{"win_length": 400, "qk_norm": false, "inner_norm": false, "num_experts": 32, "expert_mlp_ratio": 0.25, "shared_expert": false, "weight_decay": 0.06}
Rows from block 4 of a small audio frame classifier, named by matrix and row number. Rows with one number belong to one neuron. Each number is 128 + 24 x the weight over its row's rms, rounded and kept within 0 to 255. All counts start at 0.
After each neuron's rows are labels from the 100 clips, of 14976, where the neuron reaches its largest size: "peak on" is the class under the peak. Only what is clearly more common there than usual is listed. The data: Morse code for random letters and digits, with fading, noise and interfering tones.
# gate: first MLP gate (model.blocks.4.ff1.gate.weight, 640x320), inputs 160-319
# fc1: first MLP up (model.blocks.4.ff1.fc1.weight, 640x320), inputs 160-319
# fc2: first MLP down (model.blocks.4.ff1.fc2.weight, 320x640, transposed), outputs 160-319

gate.316 [104 148 129 154 148 170 127 175 131 139 137  92 118 166 117 129 127 115 112 131 160 149 118 149 101  96 100 145 136 111 186 110 128 109 115 134 164 154 150 123 114 138 140 121 121 173 122  80 137 121 158 143  83 151 155 150 145 114 100 147  88 129  94 109 133 146 189 103 120 137 104 122 117 142 146 133 137 124 118  91 166 138 121 100 121 138 130 130  94 106 107  93 117 103 128 111 102 123 124  84 109 105 159 133 129  92 112 129  98 127 130 109 148 166 122 132 150 131 103 142 163  88 129 146 128 151  88  94 128 136 152  94 141 128 166 130 114  95 112 111 145 130 182 118 136 161 104 129 132 155 135 152 149  86 110 146 113 150 122 120]
fc1.316 [144 119  69 124 118  90  71 111 135 103 119 148 100 112 125 124 136 134 125 141 149 129 115 125 149 110 145 115 128 124 164 124 136 131 124  86 139 138 129 118  96 110 113 177 112 142 122 124 130 150 118 122 164 125  83  96 142  85 140 112 128 138  93 136 104 156 136 129 172 126 157 129 145 144 110 124 116 111 133 165 122 126 176 140 134 104 125  86 146 130 153 163 137 139  79 129 188 112 124 170 122  85 127 123 106 133  87 132  88 163 155 175  67 118 129 132 123 138 102 204 144 152 136 150 117 136 111 150 144 112  93 142 171 113 135 154 150  96 133 120 140 132 179 145 134 101 156  95 107 133 122 133 164 179 148 136 157 134 104 109]
fc2.316 [130 110 111 109 133 126 147 119 124 154 175 112  85 110 137 124 131  95  81 127  91  84 161 100 129 144 147 137  79  76 127 119 106 125 139 111 157 141  91 107  99 116  59 123 128 144 170 115  99 116 104 129 123 133 139 143 100 116 130 108 125  95 129  98 130 149 161 108 122 117  69 106 134 145 155 118 151 100  96 111 109 130 158 119 126 125 122 111 140 152 108 112 130 170 105 115 156 126 134 135 130 128 140 119 153 163 130 109 114 101 125 142  75 168 127 162 133 121 131 127 150 135 180 165 123 160 160 107 109 144 129  40 143 176 127 133 152 170 129 138 116 169 113 152 126 130 123 119 160  78 128 135 158 142 136 135 140 129 144 143]
peak on: the character "4"

gate.355 [113 111 151 136 134 126 125 143  98 154  86 128 146 106 145 120  97 126 125 129 124 142 146 120  92 120 156 150 129 167 144 129  99 108 145 156 132 101 171 136 148 166 143 117 127 101 140 136 125 160  96 151 153 151  90 122  76 121 107  90 118  74 159 161 140 111 134 132 113  87 148 145 148  90 145 121 116 185 155 118  90 154 167 150 109 176 100 119 110 141 116 115 144 140 125 161 171 132 120 142 159 112 107 117  99 117 137 141 122 142 126 178 128 157 106 127 134 141 116 151 119  78  97 120 121  60 116 109 119  98 130  69 131 104 146 130 132 128 126 161 110 141 111 139 116 118 185 141 135 140 139 149 113 134 129 173 130 113 113 114]
fc1.355 [108 154 117 100 103  83 116 142 108 142 149 137 148 132 132  95 149 127 132 163 149  98 125 137 118 160 110 120 118 135 119 173 130 163 128 145 139 115 145 155 136 147 118  74 165 116 121 125 105  82 108 135 112 143 137 146 146 150 141 110 162 111 111 108 174 145 122 148 123 109 148  97 138  85 144 137 115 158 143 174 139 132 141 119 170 159 137  83 164 151 120 105  81 132 170 170 146 159 128 119  87  76 144  79  96  92  93  93 155 109 128  67 120 148 117 148 184 156 136 115 130 153 103 111 114 162 140 135 144  92 106  87 116 150 120 150 125 125 104 133 128  94 154 124 135  91  88 144 140 140 127 123 141 135 131 137 133 127 132 104]
fc2.355 [122 145 129 139  86 104 138 102 166 121 141  91 138 169 143 134 135 143 115 124 135 180 103 118 162 152 152 129 137  99 130 122 141 159 113 100 135 169 167 110 117 127 189 102 148 176  94 120 169  98 187 144 108 105 123 148 108 134 122 122 204 110 135 154 141 157 131  71 150  95 139 104 120 138 121 124 119 140 130 147 112 147 159 159 133 125 131 124 144 138  83 104 126 126 153  75 143 148 139 136 162 122 125 100 148 115 139  83 148 127 138  97 139 143 132 114 122 151 115 121 115 113 157  82 134 134 127  98 163 121 135  91 133 138 172 143 103 140 136  85 119 113 121 124 131  82 155  75 108 139  90  79  83 134 139 131 142 119 103 112]
peak on: the character "e"

gate.73 [163 124  97 131 125 135 158 128 137 120 137  86 147 142 142 148 141 122 142 108 139 121 136  54 112 116 159 146 146  87 129 150  76  76 136 152 136 139 104 122 141 152 166 136  96  62 171 166 139 144 129 158 109 154 106 117 133 101 120 135 126  93 141 138 119 109 145  97 161  85 100 166 147 141 124 179 160 130 148 151 163 123 185 110 104 114 128 156 154 124 133 130 120 151  78 130 146  94 121 159 135 129 153  69 107 119 143 144  96 132 157 103 149 105 123 182 141 138 131 126 153 111 126  58  79 140 125 157 137 110 153 125 136 106 136 160 125 121  52 105 144 132 138 118  66 159 169 161  99 122 142 153 130 120  81 152 119 131 128 141]
fc1.73 [154 155  98 137 104 135 125  66 134 118 111 104  87 138 126 123 108 137 137 156 166 135 143 121 147 147 101 105 136 141 124 130 126 151 166 134 149 147  98 102 143 121 145  89 103 123 148 165 128 136 158 130 163 114 145 153 130 118 107 130 179 147 164 133 139 138 130 130  94 126 104 148 132 132 139 170 184 145 131 124 130 138 151 106 113 121 101 172 146 114 112 189 134 126 118  87 136 136 117 142 139 145 137 148 130 149 107 132  90 162 139 117 124 135 160 117 115 108 133 149 109 155 149 145 118 146  95 130 111 129 130 125 118 111 151 110  99 146  59 128 131 114 109 119 123 171 159  90 141 135 112 134 170  88  92 122 124 101 106 155]
fc2.73 [ 88 111 119 155 168  58 113 174 110 106  84  87 153 102 140 148 142 146 105 110 134 108  91 113 124 169 128 157 122 141 132 137  97 138 118 133 118  99 107 126  96 135 139 116 111  97 153 136 126 122  97 163 158 118  87 127 135 120 112 109 146 125 123 144 123 135 145 125 152 128 129 101 153 129 119  70 133 159  65 113 130  92 145 127 129 161 136 157 132 124 132 102 112 110 151 129  97 106 123 125 156  93 124 153 139 112 159 156  81 104 131 126 125 113 138 120 100  98 190 119 101 181 139 164 108 164  79 125 114 123 139 152 109 153 110 147 153 104 131 124 141 133  74 108 164 125 126 115 147 136 159 123 159 189 120  87 139 153  91 105]
peak on: the character "s"

gate.573 [113 181 120 111  95 109 146  88 160 120 147 102 117 150  95 134 111 114  88 103 121 125 118 113 112  95 121 152  61  85 116 126 139 196 109 173 170 129 146  95 117  85 124 133 160 126 139 102 147 121  93 131 138 145 146 151  98  95 141 119 127 146 102 118 101 106 107 135 143 158 122 145 144 154 100 101 131 112  87 140 121  89 120 109 122 115  63 147  88  79 153  97 109 122 125 166 123 116 130  94 111 122 157 109 119 164 131 144  90 106 139 136 116 126 157 116 120 107 130 168 143 138  86 131 131 176 120 127 150 150 166 140 144 118 137 148  82 131 135 163 141  95 127 123 169 125 154 159 132 133 104 147  70 149 128 180 149 116 142 125]
fc1.573 [102 149 135 128 117 137 118 173 118 100  97 129 105 135 120 156  87 129 120 143 127 111 135 121 144 135 134 100 136 115 120 158  94 168 166 163 119  96  93 164 140 137  96 183 133 113 164 149 110 146 157 165 154 109 141 147 138 117 125 114 116 133 135 162 176 112 129 136  94 103 131  83 137 101  93 206 116 132 130 150 131 140 150 120 128  86 136 116 153 100 106 142 129 164 120 117 123  98 110 109  96 143 146 133 167 131  63 159 158 142 103 133 177 132 104 147 103 134 104 160 117 131 112 107 128  92 130 138 113 118 107  91 147 134 125 148 113 165  99 116 130 149 114 118 110  87  77 154 148 121 147 171 163 158 129 127 143  96 115  74]
fc2.573 [134  91 169 106 150 137 137 111  88 117 127 111 126 127 128 139  92 141 105 132  81 114 165 175 129  85 133 145 161 105 123 104 142 121  88 140 124 155 118 109 120 141 113 153 125 121 106 112 131 139 116 132 128 140 171 155 100 144 128 203 148 126 107 141 117 159 107 140 149 102 113 112 106 125 147 120 133 135 126 143 135  94 129 118 150  94 138 115 148 120 156 127  91 154 139 118 117 167 134 165 185 119 164 114 105  98 109 115 153 147 161  69 142 109 153 131 131 147 125 110 131 128 184 128 138 106 110 133 169 151 146 104 103 160 120 150 132 142 111 125  90  89 128  98 140  74 107 142 140 124 129 141  92 118 135 126 129 135 143 125]
peak on: the character "e"

gate.218 [137 108 132 135  78 114 132  79 111 139 125 132 139 109 106 122 178 149 151 117 162 112 168 141 163  66  82 147 138 173 129 148 127 112 144  98 128 106 104 109 175 122 129 150 105 141 137 151 149 136 107 122  71 117  87 101 184 129 130 112 143 126 131 132 140 118 110 139 145 145 139 118 149 134 125 113 134 106 137 162 113  96 131 165 152 141 134 141 178 130 111 102 145 120 146 124 112 112 135 118 134 176  99 137 143 116 147  91 116 157 143  86  89 102 107 202 154 126 135 138 149 143 132 109 100 164 116 165 138 142  91 161 160 149 102 118 140 143  95 129  49 159 121 109 138 107 143 144 120  91 147  77 140 100 141 110 131 123 153 158]
fc1.218 [165 118  73 132 190 170  94 133 103 116 150  96 156 103 124 131 103  91 115 113  79  93  94 120 152 126 133 114 155 122 127 130 124 142 113 137 149 150  77 143 165 106 150 152 156 132 127 168 132 113 143 179 112 109 140 134 110 122 155 158 137 120 128 123 114 121  91  77 120 142 115 134 136 129 152  89 130 123 120 146 129 103 129 152 125 106 137 137  93 151 131 167 158 138  92  97 150 120  84 158 140 149 115 189 165 123 115 158 109 125 121 117 131 163 119 121 146  89 169  96 107  89 146 125 116 141 119 116 145 163 142 144 117 141  74 145 114 142 170 149 158 128 149 104 116 125 103  59 130 126 148 134 150 136 105 138 101 132 142 116]
fc2.218 [158 143 109 103 104 130 127 118 121  95 167 120 121  81 106 161  97 143 143 121 116 115 110 111  92 133 122 151 129 149  92 112 137 143 166 154 118  91 112 105 108 119 139 112 103  60 130 131 126  99 138 104 167 177 100 133  86 144 136 146  71 145 104  79 131 134 132 148 119 139  98 118 132 122 122 145 141 116 129 151 165 160 108 143 115  96 134 104 150 154 193 139 157 130 113 121 181 133 114 124 141 167 126 142 144 112 133 116 116  91 175 109 158 120 150  81 162 131 145 132 146 149 171 120 161 111 154  96 136 127 110 106 115 142 122  99 114 123 149 163 113 100 103 141  88 145 129  79 132 147 140 117 128 142 129 155 130 142 170 110]
peak on: the character "e"

gate.358 [122  93 121 126 131 114 131 132 137 139 105 117 101 144  89  48 141 123 128 101 149 125 115  94  74 170 140 126 106 122 141 155 138 145 117 144 107 124 112 146 143 118 130 118 142 156  97  95 129 126 110 135 112 130 134 136 124 125 129 199 135 133 162 138 132 113 115 148 127 105 186 154 135 115 111 157 110 112 103 126 104 124 159 152 139 124 126 151 122 110 119 140 171 131  74 130 175 132 118 147  97 129 137 101 129  58 112 161 185 100 117  96 113 160 142 131 107  91 112 129 116 169 119 156 144 117 105 145 121 108 130 136  88 170 107 131 115 105 125 122 155  96 144  96 157 138 120 120 124 147 152 149 177 137 105 132 125 177 104 108]
fc1.358 [130 149 119 153 115 156 133 135 117 130 120 107 132 101 145 173  98 154 130 156 136 153 128 128 177 142 120  95 165 131 143 130 167  75 137  96 153 134 120  64 191 114 102  97 102 110 153 101 136 130 122 149 155 111 186 131 143 145 120 104  97 145 124 156 154  79 132 167  86 121 154 135 121 123 138 116 155 135 123 121  91 162 124 121  94 135 153 162 134 128 107  84 150 131 116 130 134 120 104 154 140 126 142 137 101 161 158 122 112 116 145  92 100 114 122  68 117 146 112  96 100 167  90 160 132 141 100 158  92 170 141 114 142 135  91  94 116 120 132 160  79 143  96 149  92 123 169 136  93 178 100  96 116 100 158 138 152 141 142 102]
fc2.358 [153 110 106  82  96 110 126 136 107 142 132 188  69 130 115 140 169 128 145 134 159  98 132 159 127 132 123 128 174 108 120 132 135 109 156  96 113 133 120 126 156 139 106 142 130 111  92 115 145 130  90 135 165 118 127 145 137 125 139 109 134 159 170 130 149 123 127 122 124 126 121 117 127 152 171 174 146 139 168 131 137 159 117 136 138 127 100 173 160 155  88 112 121  97 177 155 133 151 131 116 132  71 160  84 120 127 124  93 105 144  98 120  90 128 123  60 144 136  77 169 162 137 146 106 128 112 133  96 103 134 114  95 121 124 176 137 154 126 131 157 171 145 129 121 118  75 154 129 158 139 122 127 138 123 146 115 131 132 126 100]
peak on: the character "s"

gate.306 [156 113 147 160 107 135 109 121  98 103  87 130 151 116 196 103 103 124  98 116 149 105 117 180 179 145 134 145  77 122 163  84 101 167 120 154 141 114 117 118  77 150 155 154 116 107 134 115 129 150 177 121 117  96 120 101 131 128 156 135 105 152 117 114 115 113 150 130 119 166 160 129 160 121  92 108 170  85 132 149 138  60 136 159  99 180 170 123 139 129 140 113 164 176 149 159 120 126 134 122 144  89 189 137 105 114 116 124 124 164 154 122 115 121  92 130 109 177 152  85 122 104 145 115 143 138 123 138 122 137 154  97 128 126 144 100 112 151 165 170 116 158 121 163 148 128 104 135 131 126 123 121 118 120 121 175 146 119 124 112]
fc1.306 [146 108 164 110 111  80 146 155  91 133 118 151 123 143 134 143 112 144 121 141 168 128 134 118 188 141 171 154  60  77 126 163  95 145 145 143 119 145 139 106  89 157 155 120 153 110 117 108 144 140 149  97 173 109 146 142 123 143 176 153 125 151 131 121 121 133 126 123 128 139 151 144 128 112 104 122  99 127  78 120 106  55  88 120  73 149 137  84 126 161 152 118 131 137 139  84 131 169 147 160 135  92 137 134 124 129 126 113 137 156 152 157 111 132  94 176  76 101 151 114 110 117 162 149 124 127 102 107 122 121 120 108 145 116 109  88 102 151 129 122 101 135 120  94 135 144 115 108 118  97 161 144  93 143 120 139 120 110 126 137]
fc2.306 [121 116  89 120 112 182 148  81 118 121 162 110 125 155 151  94 126 110 156 102 135 123 109 114 141 157 143 160  71  69 142 124 133 136 115 113 137 103 154 154 102 121 115 123 102 142 152 113 138 122  98 177 123 131 121 153 131 143 153 109 153  85 124 136  95 148 148 120  97 118 153 108 116 141 119 134  88 158 126 140 128 150 132 145 123 150 127 117 180 153 143 127 139 128 112  89 169 118 147 119 139 132 128 130 130 168 132 123 128 106 116 145 146 148 123 123 127 166 123 157 154 139 145 157 159 161  92 171 143 116 154 120 102 152 172  78 165 118 134  96 150 132 116 103 144 124 106 112  97 102 116 116 121 127  85  82 111 131 126 119]
peak on: gap

gate.362 [143 157 117 125 161 124 135 115 163  86 161 115 133 106 137 111 135 133 143 152 125 119 120  94 136 166  66 129 170 144 119 142 119 132 118 128  97 159 120 100 110 143 114 133 137 189 126 103 119 123 122 140 130 136 146 120 147 147  93 150 111 136 158 164 124 101 107 144 117 121 117 130 133 159 116 155 146 154  35 124 135  86  96 100 103 128 105 147 134 162 144 137 156  86 107  81 102 115  74 187 142 144 116  97 113 109 138 128 107 132 142 166  84 146 155 165  95 168  98 134 123 150 142 131 110 131 126 115 112 119 145 122 151 138 143 113 150 118 129 180  82 176 112 106 127 177 103 154 140 109 104 112 117 136 113 105 100 109 114 142]
fc1.362 [145 175 110  94 202 113 128 106 145  92 140 120 151 111 119 108 128 156 170 116 145 140 132 148 127 126 159  98  97 148 116 179 128  95 133 128 163 125 121 106 167 129 126 149 103 139 127 139 118  98 141 110 130 120 135 129 118 134 126 105 104 113 109  67 134 129 119 116  94 139 162 106 170 136 123 118 158 189 138 139 138  97 141  94 159 208 128 117 159 123  96  94 117 145 143 102 128 121 122  84 140 167 142 146  98 109 111 134 156 129 101 140  88 180 165  83 134 108  81 145  96 120 111  96 117 102 152 162 113 175 136 115 107 148 142 108 115 141 149 120 147 126 160 152 148 157 124 122 119 145 141 131 114 140 154 120 117 122 143 103]
fc2.362 [135 123 185 130 162 126 101 103 113 103 109 155 114 120 158 156 140 131 179 117 120  90 118 125 126  83 151 121 149 148 133 166 127 118 115 160 189 141 107 107  91 133 137  94 160  99  93 128 143 159 152  92  84 116  94 119 154 148 120 138 140 142 141 148 144  88 119 177 114 122 131 147 133 134 128 143 170 160 128 142 131 132 110 147 119  95  66 156 124 112 140 137 159 114 102 123 121 153 152  99 157 156 109 122 131 142 141 112 158 114 138 149 116 104 127 139 101 136 161 134  96 176 117 101 118 114 141  73 128 143 131 138 113 120 154 124 128 149 113 131  87 141 115 140 111 123 137 126  97 166 136 156 146 135 120  90 172 148 122 108]
peak on: the character "s"

gate.448 [108 149  94 149  94 134 103  90  84 149 143 135 137  76 181 122 156 128 120 139 130 174 136  83 133 132 142 137 120 142 120 130 121 118  75 114 137 120 157 119 128 133  92 151 171 146 133 159 119  93 110 161 155 136 148 146 138 136 128 128 161 136 100 134 113 148 135 122 139 163 146  99 178 129 209 166 122  87 113 140  82 103  81 134 112 110 107 107 142 111  95 133 115  89 176 136 144 100 108 168 161 152  92 111 113  83 153 112 163  89 121 112 109 130 123 146 135 130 130 135 168 125 115 141  97 127 117 167 166 127 174 164 124 148 128 113 121 141 150 103  95 139 144 139 184 107 128 148 145 114 107 131 122 136  92 180 155 113 144 135]
fc1.448 [126 136 139  75 137 168 153 127 144 136 126 114 138 132 197  86 128 146  34 135 133 125 134 151  97 164 124 118 123 119  99 122 106  87 132 116 147 150 149 138 113 142  87  99  90 168 148 147 148 133 115 149 116 159 165 129 134 147 136 117 113  97 120 144 156 137 147 136 107 117 172 135 118 148 145 137  93  80 121 122 189  90 144 105 142 104 114 151 114 125 127 126  81 111 120 113 113 136  95 130 142 109 154 122 131 142  84 136  57 155 117 102 128 160 135  96 144 119 122 130  96 115 123 102 142  99 112 142 104 117 133 140 152 135  85 119 142 161 106 153 112 187 113 142  96 126 144  89 127 100 165 135 169 104 141 119 132 126  84 120]
fc2.448 [140 137 143 102 124 125 125 139  81 143 121 116 126 103 145 156 114 117  94 108 151  80 116 133  88 119 121 130 155 125 129 112 125 143 152 105 126 115 144 106  88 123 134 130  82 124  97 152 159 138 142 120 129 146 159 156 146 112 178 140 150 180  87 129 107  97 149 126 133 124 155 104 121  78 115 137 122 150 109 100 108 117 118 134 144 133  96 106 103 149 135 130 122 143 139 101 134 177 103 117 141 135 138 128 143 134 109 111 144 116 105 135 136 135 163 114 126 117 132 111 111 119 124 144  83 161 115 121 158 166 144 189 143  76 112  82 161 135 117 126  97 124 128 164 121  75 135 116 146 158 143 157 134 159 183 106 126 119 128 123]
peak on: the character "e"

gate.403 [123 138 165 158 111 125 145 138 100 145 129 106 114 148 117 154 137 111  98 105 119 130 103 131 130 141 123 160  90 100 122 134 150 149 130 144 181 118  90  76 146 117 119 140 129 119  94 116 126 159 148 130 144 147 156 109 145 112 137 161 124 129 145 113 146 145 118  59 106 109 140  82 100 141 124 117 117 161 113 153  98 146 121  85 154  75 100 139 119 144 170 117 119 102  85 150  89 154  98 119 139 162 157 133  84 137 153  96 124 123 126 193 137 126 181 112 105 139 111 138 146 145 174 101 144 169 159 130 177 135 107 143 120 137 141  83 119 110 146  87 120 140 128 126 200 131 101  88 103  81 147 118 117 126 158 135 122 125 134 111]
fc1.403 [129  88 113 129 155 150  71 132  94 128 191 145 106 142 172 154 109  85  89 145 120 175  99  92 120 142 146 146 184 110 104 117 156 119 145 145 140  55 140 148 105 130 131 143 106 123 138 122 124 146 140 125 147 110 103 101  98 145 140 111 126 141 103  85  59 140 119 130 137 126 157 152  79 124  83 154 102 165 154 107 100 110 104 130 142 123  62 116  58 153 155 126  96 151 126 129 145 150 161 137 133 120 121 128 133 113 139 109 128 111 149 130 105 117 122 122 132 134 134 159 168 114  98  96 127 121 163 154 121 140 132 149 147 115 178 140 133 127 133 126 124  60 203 103  96 121 162  93 108 134  81 154 111 171 116 120 127 118 148  92]
fc2.403 [126 127 157 153 125 135 144 133 120 139 129 152 102 171 120 126 125 133 137 123 150 114 141 123 147  81 105 173 109 101 131 100 122 147 130 137 154 141 122 107 129 150 136 122 110 140 165 149 137 151 109 152 128 114 144  81 167  98 126 104 131 154 113 174 122 128 133 107 149 120 128 138 148  96 127 117 157 143 126 130 119  85 152  82 156 150 145 154 130 119 133 112 132  99 130 138 134 116 132 134 139  91 132 142 114 147 103 119  97 132  90 125 140 135 105 145 187 145 148 143 146  65 144 135 174 112 126 125 120 141 150 148 156  92 150 129 100 121 124 120 158 138 104 136 159 132 165 114 134  58 146  69 131 133 166 109 151 119 128 129]
peak on: the character "s"

gate.505 [135 162 104 102 130 138 121 158 118 140  95 118 137 175 133 120 141 133 121 103 152 120 108 142 165 145 131 129 134 121 130 179  68  88 122 128 137 100 121 118 136 126 112 131 142 120  95 121 121 128  93 161 101 150 177  94 175 174 118 152 104 100 137 130 127 119 109 138 119 131 189 135 113 117 125 100 111 158  82  88 136 112 137 104 140 205  98 169  94 117 149 115 190 108 128 109  86 145 116 156 141 155 173 168 137  54  94 159  97 133 125 145 157 122 133 173 106 144 121 132 122 139 151  84 123 135  97 151 144  94 141 101 114 100  98 153 107  95  89 138  99  97 156 133 117 134 104 139 118 186 127  89 153 182 141 136 108 128 122  75]
fc1.505 [127 122 173  98 107 106  97 141 128 159 107 111 138 124 156 139 118 161 151 130 138 103 145 117 119 138 148 147 159 150 128 112 137  93 141 136  92 122 103 140 124 130  98 177 105 144 135 140 135 110 120 158 146 148 112  75 111 109  77  87 122 143 149 135 130 123 130 157 133 120 153 132 151 125 136 117 122 106 110 146 133 137 135 136 108  97 158 145 151  79 173 136 159 140 131 143 147 106 122 125 141 118 118 105 136 101 141 136  82 156 128 155 126 130 121 137 130 101 153 159 111 192 121 137 146 151 126 134 144 164 101 130 107 141 152 136 133 125 130 134 164 118  88 109  71 138 131  98 150  92 126 119 109 170 152 137 121 101 139 176]
fc2.505 [ 83 197 135 174 113 150 145 135  95 144 109 126 123 176  94  97 114 151 142 180 173 138  96 121 131 175  95 137 134 115 166 106 144 120 116 145 112 159 138 149  93 118 122 127 132 119 162 136 127 116 107 118 114 124 110 144 119 113 114 161 159 114 150 122 111 106 117 114 133 156 159 107 101 124 147 119 116  88 109  98 117 154 105 111 118 148 123 110 110 120 163 138 136 134 127 128 161 131 129 110  90 102 142 103 112 120 129  79 145 136 127 133 123 122 181 126 107 137 146 170 133 125 139 131  86 125 143  95 133 121 116  97 130 116 127 138 124 149 105 153 102 136  58  84 110 136 106 125 141 119 128 122 141 110 129 122 159 119 125 174]
peak on: gap

gate.543 [140 116 114  91 121 153 125  83 136 138 149 125 145  94  93 115  99  97 120 132 192 111 113 122 113 115 114 145 138 156 113 119 151 104 132 125 132  89 122 123 122  90 166 139 148 164 150 125 127 152 157 126 136  93 109 136 173 118 118 111 155 113 142 132 157 119 163 122 147 117 162  98 144 137 139 160 133 139 127 153 141 167 134  99 159 108 117 115 120 144 110 141 140  98 114  87 126  90 123 133 149 104 100 147 111 117 178 121 111  89 120 114  95 120 104  89 138 161 128  98 123 110 123 102 131 173 138 104 121 122 114 148 142 161 102 135  90 114 119 130 100 166  89 122 168 132  87 146 104 140 107 138 163 139 173 174 124 125 157 172]
fc1.543 [107  92 154  74 150 166  88  94  89 108 141 109 118 115 129 125 132 151  99 113 134 137 133 156 150  94 110 148 143 177  92 154 136 127 130 146 100 148 159 109 129 120 141 140 163 134 127 164 112 107 115 145 114 146 152 154 128 129 140  96 140 123  96 113  89 119  72 135 125 157 100 127 141 103 125 115 168 139 188 170  40 115 113 143 115 135  91 126 108 149 137 125 145 100 124 129 144 135 116 118  88 112 163 166 116 166 122 155 152 116 209 115 137 125 122 162 135 113  68 154 209 115 130 131  94 100 146 179 143  99 145 124 159 122 102 108 148 127 114 108 101 144 109  90 115  97 155 120 112 149  99 149 121 127 126 144 119 110 113 129]
fc2.543 [124 142 140 112 166 131 125 147 128 116 105 162  98 144 196 113 155 119 103 138 178 111 161 111 135 107 152 168 171 134 105 129  97 188 153 102 127 132 139  89 127  92 109 111 122 134 113 142 131 128 130 138 107 103 137 127 120 107  74 143  72 114 120 127 102 121 124  90 145 144 151 149 132 144 105 149 173 114 136 137 139 107 121 152 141 118 104 127 108 120  71 113 181 122 101 149 173 124  86 136 120 161 158 151 145 101 118 123 116 142 144 163 107 160 136 123 131  85 175 143 144 101 125 114 136 105 150 152 147 136 148  99  88 112  91 131 127 141 105 117  99 124 112 153 110 119 107 145 121 146 111 115 138  84 150 127 151 142  95 115]
peak on: the character "k"

gate.565 [123 171 136 165 151 110 116 100 131 149 103 162 158 142 159 161 114 132 107 130 125 167 152 119 100 131 122 151 136 110 112 153 139 116 125 146 117 122 120 122 112 113 136 116  92  96 168 131 125 142 109 114 131 107 118 123 116 129 111 133 135 127 110 121 106 110 160 126 133 111 119 133 119  86  66 153  95 134 150 153 112 139 125 146 123 115 118 117 136 117 131 115 133 171 169 161 148 135 128 148 160 115 136 123 172 146  94 155 104 126 139 139 132 127 136 112 108 168  88 144 149 113 198 113 177 149 119 155 147  75  98 114 143 112 131 142 132 142  94 121 142 126 127 150 129 181 138 145 112 119  74 129 116 135 131 146 112 101  86 136]
fc1.565 [121  72 126 119 125 161 163 128 129  94  64 129 109 122 115  64 115 143 109 150 147 139  96  81 140 158 172 126 106 137 115 106 133 121 124 142 117 173 117 111 137 163 129 152 177 135 132 150 109  85 137 121 152 169 152  81 119 139 126 155 124 162 147 120 131 131 135 103 147 123 129 132 150 138 113 129  94 122  89 119 131 152 118 168 120 143 111  83 129 142 108 157 103 122 125 101 109 137 121 117  94 108 112 101 107 144 130  98  89 130 143 123  97  97  90 130  91 177 171 124 120  91 102 202 143 184 144  94 139 134  92 127 126 142 153 128 114 145 106 142 160 184 139 132 169 113 105 123 138 165 124 125 152 116 124 145 145 108 101 172]
fc2.565 [131 151 148  84 148 109  69 142 162 127 155 155 111  96  84 114 124  94 121 116 133 117 158 150 136 150 115 117 123 128 138  91 110 127 177 121 133 120 123 117 142 124 100 110 111 147 159 130 129 123 147 109 127 121 109 115  91  53 102 125 149 157 102  94 103 113  82 108 163 157 128 143 135 167 164 160 138  88 113 133 163 129 109 162 137 146 153 148 130 153 111  93 147 116 134 131 128 110  97 130  91 150 150 158 123 161  96 160 125 163 161  94 142 179  86  87 152 108 142 130 146 129 150  97 103 134 119 151 132  99 145 144 134 117 123 130 139 142 137 123 125 153 168 145 132 126  99 125 160 120 112  58 127 120 129 132 194 133 118 137]
peak on: gap

gate.243 [152 133 121 122 119 111 110 140 167 170 126  90 164 128 107 105 148 126 104 119 146 147 117 131 134 127 127 105 105 144 126 124 138 154 119 140  94 132 111  92 127 184 160 187 152  98 121 144 159 122  95 122 124 137 103 147 116 120 144 122 126 131 106 116 139 152 158  78 127  87 141 149  96  85 102 100 138 146 143 133 108 142 122 166 119 151  99 120 160 173 106 145 176 161 114 121  99 152 101 159 140 143  74 125 100  88 118 140 132  96 131 119 148  47 118 125  74 138 115 133  93 159 144 122 124 116 124 110  95  99  70 155 126 156 156 123 126 127 122 145 142 121 126 138 147 147  80  86 126 125 153 144 107 141 156 142 146 177 154 118]
fc1.243 [ 80 107 127 115  76 152 122 141 110 100  96 156 106  98  83 142 115 140 174 136 116 131 129 133 126 141 130 161 113 145 109 107  92 146 135 129 174 138  98 106 118 110 109 146 143 120 104  74 103 134 153 136 138 146 116 102 128 115 142 103 153 146 132 132  94 127 129 126 134 142 141  99 141 128 158 113 142 130 122  55 115 147 133 132 138 139 154 118  85 161 141 135 185 117 146 140 141 107 115 161  95 112 127 135 157  88 158 130  97 174 126 146  95 135 100 116 165 124 121 139 106 129 126 161 129  97 116 163 130 131 150  73 150 115 100 120 134 146 135 128  80 144 117 165 147 149 132 102 129 119  92  95 125 104 118 156  88 106 141  94]
fc2.243 [125 170  97 110 137 111 133 114 122 128 115 123  93 141  63 142 139 153 115 140 165 173 131 141 151 122 118 158 143  92 125 116 164 111 158 107 130 113 158  96 149 108 129 136 141 136 115 137  94 135 129 133  95 161 106 139 168 131 156 135 149 162 108 152 130 110 125 121 126  86 156 154 112 121 167 124 125 157 144 157 139 124 135  91 160 133 104 107 122 105 100 131 113 162  80 132 139 116 158 119  81 156 115 112 148 134 167 103  95 148 102 144 121 115  76 116 123 165  84 113 131  88 122 151 192 149 131 142  96  97 113 127 152 128 157 118  81  82  95 112 106 142 138 150 122 136 171 114  86 150 138  76 134 115 118 105 134  95 154 126]
peak on: the character "s"